{"model": "autoregressive pixel model", "train_examples": 395000, "image_size": 16, "levels_per_channel": 4, "norm": "layernorm", "mlp_ratio": 2, "fused_qkv": true, "parallel_block": false, "inner_norm": false, "steps": 25200, "batch_size": 256, "epochs": 16.3, "warmup_steps": 1260}
Rows from block 2, named by matrix and row number. Rows with one number belong to one attention dimension. Each number is 200 + 40 x the weight over the matrix's rms, rounded and kept within 0 to 999. All counts start at 0.
# q: attention query, key and value (stacked) (model.blocks.2.attn.qkv.weight, 768x256, the q third), inputs 172-255
# k: attention query, key and value (stacked) (model.blocks.2.attn.qkv.weight, 768x256, the k third), inputs 172-255
q.180,180,194,174,174,166,158,175,178,194,146,193,210,188,144,217,218,211,194,164,145,124,237,198,228,202,231,240,199,220,180,204,184,158,233,259,223,165,214,249,130,196,188,181,173,202,199,240,198,188,213,180,186,193,206,266,225,161,165,188,192,227,153,191,171,257,266,188,208,200,254,221,231,247,199,160,234,225,169,193,281,205,187,260,225
q.181,207,157,197,264,181,226,184,167,146,194,159,197,176,175,144,245,152,244,196,185,140,169,172,218,189,272,194,134,193,184,138,198,223,150,225,253,181,227,208,96,190,205,157,191,118,205,131,199,207,200,229,209,124,122,228,208,207,208,195,230,181,167,142,216,160,207,214,205,206,231,131,242,209,158,167,227,217,285,222,195,229,235,209,210
q.182,204,169,217,144,111,213,200,248,251,154,264,176,189,252,193,184,211,306,183,222,192,119,215,250,180,253,111,200,169,237,239,202,197,203,137,269,228,168,238,206,205,180,229,192,178,162,221,214,228,189,245,211,214,165,204,159,145,224,181,253,187,218,126,161,288,156,236,168,205,255,250,169,169,227,174,171,257,200,212,123,164,181,191,185
q.183,227,209,232,234,216,260,238,235,233,222,213,184,258,207,213,219,199,199,171,257,216,204,233,155,275,200,182,225,198,215,188,201,214,198,246,275,146,194,185,221,148,134,205,192,205,168,204,185,169,194,251,194,193,144,150,116,184,176,212,199,203,170,203,187,178,185,295,190,102,159,202,142,159,238,230,193,174,171,165,134,149,164,223,207
q.184,197,152,226,188,239,211,159,143,229,147,213,234,203,210,227,201,174,228,255,182,194,245,224,256,199,279,169,272,251,115,201,142,161,201,202,207,168,232,213,258,229,292,188,234,251,200,178,181,216,149,290,165,182,180,204,200,219,287,151,209,205,289,118,180,155,222,157,236,85,164,254,174,162,206,236,262,199,170,215,143,182,260,217,250
q.185,248,183,198,227,158,124,226,99,214,147,224,181,157,193,183,249,232,250,153,218,252,173,214,197,215,163,201,189,210,190,272,150,196,203,228,215,162,255,158,196,210,165,161,165,282,226,218,216,181,237,203,221,260,189,250,153,221,195,211,203,203,157,283,226,196,269,271,176,149,233,289,191,216,238,227,220,266,241,173,194,231,190,139,209
q.186,220,142,224,185,229,137,213,186,181,205,197,209,167,194,198,203,144,207,216,199,227,294,195,273,192,259,129,145,221,229,116,228,272,151,216,165,176,219,151,230,128,204,156,173,232,205,156,230,167,174,210,206,236,183,205,219,162,211,225,172,221,163,252,134,199,215,232,217,197,182,208,207,171,217,234,219,220,249,205,117,195,211,221,77
q.187,266,179,140,169,278,166,169,174,214,158,214,191,232,218,174,145,174,207,163,188,153,208,192,268,186,238,180,183,216,137,238,206,189,189,264,200,237,228,240,214,160,201,193,225,171,251,293,278,177,208,149,121,133,220,200,263,225,225,165,175,210,200,118,195,300,223,172,253,221,157,168,167,243,143,196,148,152,239,237,221,176,153,142,274
q.188,188,122,214,172,215,164,237,152,97,174,131,220,136,157,245,190,226,214,159,152,196,261,168,196,91,163,163,182,172,161,193,263,225,228,133,225,211,231,292,241,250,214,175,234,184,271,178,218,159,233,227,215,232,221,192,254,188,235,163,177,95,290,188,150,226,144,181,214,211,211,243,251,208,262,268,183,200,162,238,234,155,270,170,158
q.189,271,209,190,155,237,184,230,227,169,220,172,196,209,202,187,133,223,254,240,208,218,140,164,225,216,157,119,206,207,232,223,213,204,144,192,231,207,193,112,206,259,246,226,210,166,129,210,201,203,212,172,274,244,186,208,247,216,174,243,206,248,178,200,217,230,197,208,167,170,119,232,168,208,122,206,226,187,190,132,205,182,129,272,187
q.190,216,192,241,228,184,180,187,313,220,264,216,227,189,211,316,240,206,173,182,142,202,188,144,128,170,171,210,168,225,132,180,137,267,166,208,169,189,235,156,176,179,218,230,166,141,223,213,225,176,233,265,234,142,227,227,224,179,116,232,135,188,204,97,209,211,208,217,284,127,276,158,195,225,203,203,233,224,218,184,190,160,148,283,205
q.191,185,169,267,212,173,169,236,92,173,255,177,242,190,291,216,158,248,183,206,223,244,172,170,170,170,222,157,177,215,219,181,223,162,207,256,236,159,163,211,194,164,179,236,156,174,230,198,202,179,171,272,159,222,240,215,238,174,157,201,231,173,213,231,226,153,170,198,270,153,182,193,179,181,143,217,270,240,183,176,214,171,157,192,298
q.192,136,190,208,146,232,154,172,242,221,170,194,290,213,270,172,144,250,254,168,209,174,209,285,161,181,192,176,165,153,246,126,150,113,201,212,111,90,209,241,209,270,197,149,191,221,221,302,213,111,180,204,194,257,156,215,273,195,225,238,177,150,162,208,169,139,246,187,208,198,272,201,126,198,209,155,217,344,205,180,137,226,150,164,273
q.193,186,183,202,216,182,154,45,193,129,168,181,216,171,213,192,112,265,189,232,149,233,176,213,273,119,150,148,354,170,268,289,94,252,179,182,155,184,171,245,197,240,206,250,150,178,238,161,251,223,200,132,202,172,205,313,245,176,138,199,139,321,161,112,120,110,106,160,227,98,233,200,185,209,223,245,244,247,166,151,271,155,160,182,171
q.194,219,202,206,171,165,305,210,156,108,225,195,272,155,187,263,232,198,256,187,254,170,122,188,207,135,207,242,283,188,177,184,292,224,232,181,198,138,197,201,237,193,160,145,236,165,202,200,176,139,122,230,192,180,223,268,232,192,167,176,251,160,119,155,237,265,129,147,230,214,270,267,248,214,132,250,145,269,235,179,244,126,199,158,212
q.195,232,139,149,256,116,136,220,183,140,104,235,175,217,169,198,263,97,146,229,227,197,196,205,171,183,176,166,201,193,235,61,204,165,269,312,219,195,272,305,185,117,229,188,257,219,256,191,217,164,187,263,233,150,152,273,224,190,271,235,225,260,167,123,149,207,196,175,245,265,127,249,164,187,195,225,220,99,315,213,197,204,162,243,249
q.196,242,262,231,232,337,214,104,175,242,250,146,184,216,137,154,106,233,233,207,107,128,212,193,188,242,123,168,169,222,257,183,154,200,223,216,124,186,198,159,211,224,232,195,257,217,203,215,207,149,232,197,199,230,123,232,199,180,150,210,245,183,174,189,217,219,167,113,188,218,188,122,203,214,261,237,184,147,193,171,252,210,229,240,213
q.197,225,251,177,255,203,281,216,227,161,232,136,167,215,270,191,146,219,237,196,271,244,262,212,187,170,165,175,159,180,151,181,215,211,157,197,154,170,224,214,191,175,196,263,190,118,172,260,148,239,185,264,229,213,176,181,130,89,230,211,237,196,126,197,198,251,117,141,208,169,214,211,301,270,267,116,211,191,117,260,149,134,188,196,280
q.198,184,158,216,209,215,157,277,247,230,59,189,354,171,172,210,186,236,155,193,102,160,146,267,223,247,134,178,177,157,193,237,121,240,208,276,211,244,191,195,178,132,213,141,212,178,229,260,245,295,294,225,183,278,233,174,223,218,185,249,238,233,225,220,219,184,206,190,185,243,236,233,218,215,187,193,183,283,178,202,271,251,205,208,279
k.180,234,207,201,232,236,254,186,195,183,195,117,237,203,106,184,189,216,139,164,181,177,187,84,238,194,241,186,213,175,203,243,237,159,202,202,148,215,159,223,137,274,202,215,214,175,221,237,179,196,171,238,258,189,180,211,164,242,198,262,227,218,169,210,171,198,203,175,165,173,218,223,233,210,265,143,166,266,221,185,213,185,193,220,265
k.181,229,145,200,263,232,214,195,186,222,212,235,197,249,182,212,215,180,188,178,170,220,182,226,139,164,166,101,153,242,161,182,216,185,174,218,157,230,152,182,200,274,184,190,252,215,211,211,92,264,238,275,210,194,174,132,211,194,203,214,222,254,221,197,241,159,209,165,199,227,132,226,143,189,251,168,256,250,231,228,184,214,155,219,176
k.182,183,132,212,220,240,217,233,109,147,129,209,183,179,235,199,169,198,209,197,140,195,203,156,191,184,190,193,260,185,206,214,198,239,181,182,257,194,229,192,274,235,261,192,173,177,236,149,235,273,116,209,202,181,160,158,184,189,137,175,248,225,195,183,179,222,218,162,256,161,180,192,251,197,173,217,214,178,181,187,163,251,199,233,177
k.183,216,195,246,232,180,208,217,163,255,168,209,170,237,217,123,220,155,239,195,170,204,211,196,211,232,206,206,253,229,184,204,203,279,194,183,110,164,145,214,187,202,250,240,244,147,178,227,200,240,195,210,240,235,195,243,199,198,158,142,224,202,187,216,192,172,199,221,169,161,158,190,241,222,223,198,219,159,168,178,170,166,246,226,224
k.184,236,176,125,250,149,136,253,196,293,171,183,204,220,207,197,165,158,203,182,111,197,258,165,238,223,165,179,235,195,166,229,187,254,201,129,206,238,161,252,263,156,193,202,183,161,207,135,223,211,206,220,137,184,199,207,170,115,354,197,195,226,171,148,207,180,167,173,243,181,75,163,169,226,208,201,214,200,220,172,138,177,106,206,181
k.185,150,203,204,231,206,149,194,221,195,132,183,192,172,185,169,116,201,248,222,196,124,258,231,244,151,157,204,255,136,113,267,205,269,162,203,203,198,214,234,200,130,152,179,256,211,219,200,150,193,157,177,162,192,200,225,189,243,230,129,170,176,190,180,219,290,123,214,129,230,253,265,191,140,199,248,182,198,164,172,206,193,227,223,227
k.186,192,122,256,171,205,273,202,230,212,187,164,234,161,212,230,187,188,246,181,203,200,128,164,162,222,208,228,224,203,138,206,217,197,238,241,208,224,180,211,251,163,225,125,219,238,210,281,217,251,212,225,158,187,210,189,207,167,153,228,141,183,150,250,224,216,217,244,222,218,224,258,211,194,221,191,225,263,250,184,130,193,184,187,230
k.187,195,164,171,228,208,242,226,185,145,198,202,219,245,170,202,183,192,198,164,196,201,215,170,196,243,183,219,179,134,219,156,183,199,205,140,199,196,201,222,189,218,214,138,226,221,274,263,196,232,199,230,169,188,230,215,187,257,190,208,227,228,239,191,197,107,136,192,223,155,294,177,215,154,164,181,244,184,218,242,211,200,209,227,216
k.188,164,210,247,268,223,195,221,173,167,229,168,181,181,280,214,155,278,217,181,235,205,133,257,174,215,161,192,151,152,259,165,104,203,169,168,99,151,152,195,231,225,282,180,141,258,187,215,184,208,118,100,223,172,235,183,191,159,195,215,195,207,241,199,178,234,189,170,231,206,212,220,208,196,172,258,206,145,184,199,198,193,171,226,262
k.189,244,198,153,193,208,225,200,251,99,211,231,241,224,227,204,233,213,191,148,161,277,195,212,174,245,179,129,151,151,204,179,98,222,140,275,233,163,238,248,265,188,126,189,146,191,243,240,244,207,234,267,210,187,174,197,225,252,204,176,219,186,217,192,236,254,162,191,98,191,185,191,167,193,205,219,193,142,145,230,173,255,163,177,169
k.190,198,220,221,213,172,181,268,276,212,243,280,129,183,178,190,169,221,162,139,249,210,198,255,197,168,147,131,117,157,212,250,177,155,241,219,221,157,300,233,223,258,222,164,218,204,156,142,232,258,159,108,150,192,264,206,214,212,229,242,211,133,193,222,173,199,189,240,214,201,153,251,234,192,139,173,210,229,190,141,209,235,206,193,205
k.191,243,248,169,190,147,150,135,174,231,235,307,240,216,195,168,175,214,228,168,178,230,208,177,244,186,190,237,212,218,121,208,264,182,141,213,172,225,236,206,173,230,214,199,297,178,190,239,177,201,251,228,253,231,213,258,233,214,218,222,153,217,192,211,159,158,175,175,139,180,190,241,205,195,212,162,213,176,255,238,236,161,155,134,170
k.192,200,273,181,111,250,214,238,146,274,168,127,194,236,259,304,258,186,115,200,176,198,244,148,213,271,186,233,250,179,203,137,208,313,118,140,180,290,212,201,207,213,165,214,113,245,193,253,165,240,246,201,143,171,191,150,235,169,267,216,207,186,192,115,184,181,202,241,158,190,136,154,265,194,195,142,201,298,162,185,176,263,148,212,189
k.193,169,281,191,164,124,143,275,228,217,260,224,253,184,162,265,241,70,143,171,248,152,126,139,208,206,153,219,258,278,236,218,290,210,264,223,139,143,235,164,234,230,210,118,150,332,185,152,236,194,192,212,124,256,181,207,199,222,187,219,39,170,251,248,138,105,147,245,158,235,233,208,275,125,248,175,225,229,288,241,170,186,153,183,90
k.194,218,247,193,238,260,192,171,108,210,289,270,190,188,319,181,197,155,254,154,119,243,280,287,311,199,172,173,149,187,199,115,319,104,165,190,168,253,146,135,186,174,165,116,257,186,119,290,234,214,115,157,243,174,174,220,237,288,202,211,150,129,207,218,236,283,209,194,262,199,219,240,153,189,227,218,184,216,202,145,178,199,292,203,287
k.195,256,181,129,162,174,289,157,138,91,237,165,196,198,192,208,189,177,177,192,182,227,249,204,182,240,194,184,244,231,189,242,261,213,140,137,247,215,285,148,197,123,117,171,227,219,258,241,162,149,158,211,234,209,264,228,213,265,177,210,181,240,104,209,323,207,207,143,159,201,84,105,221,247,159,150,150,233,233,185,174,199,226,229,209
k.196,236,98,197,254,164,262,300,244,218,206,164,177,181,217,237,243,136,198,206,143,94,287,251,214,239,271,197,216,229,151,176,212,222,187,214,194,204,262,212,240,238,154,193,159,227,147,119,161,202,144,152,197,218,241,163,298,195,179,183,225,172,210,247,191,130,200,239,163,101,217,228,201,195,166,121,74,196,142,175,207,216,248,165,212
k.197,260,271,158,243,225,212,291,198,229,202,160,169,144,230,259,247,206,207,122,248,219,158,246,228,151,290,215,140,174,213,197,191,190,171,167,226,182,162,130,236,113,260,161,234,258,230,247,166,170,176,211,186,232,175,206,154,255,242,195,258,186,179,217,147,209,214,187,87,210,158,144,172,187,212,212,197,248,226,211,218,198,233,204,154
k.198,280,233,185,193,183,194,212,253,255,177,291,111,205,189,152,265,135,90,138,256,163,178,232,242,219,247,144,279,222,201,183,293,211,169,164,203,158,213,278,270,129,267,255,152,186,144,106,176,274,274,150,222,172,200,195,118,163,257,241,129,165,189,113,161,242,282,210,119,238,233,183,127,213,216,251,266,196,148,190,139,151,232,294,200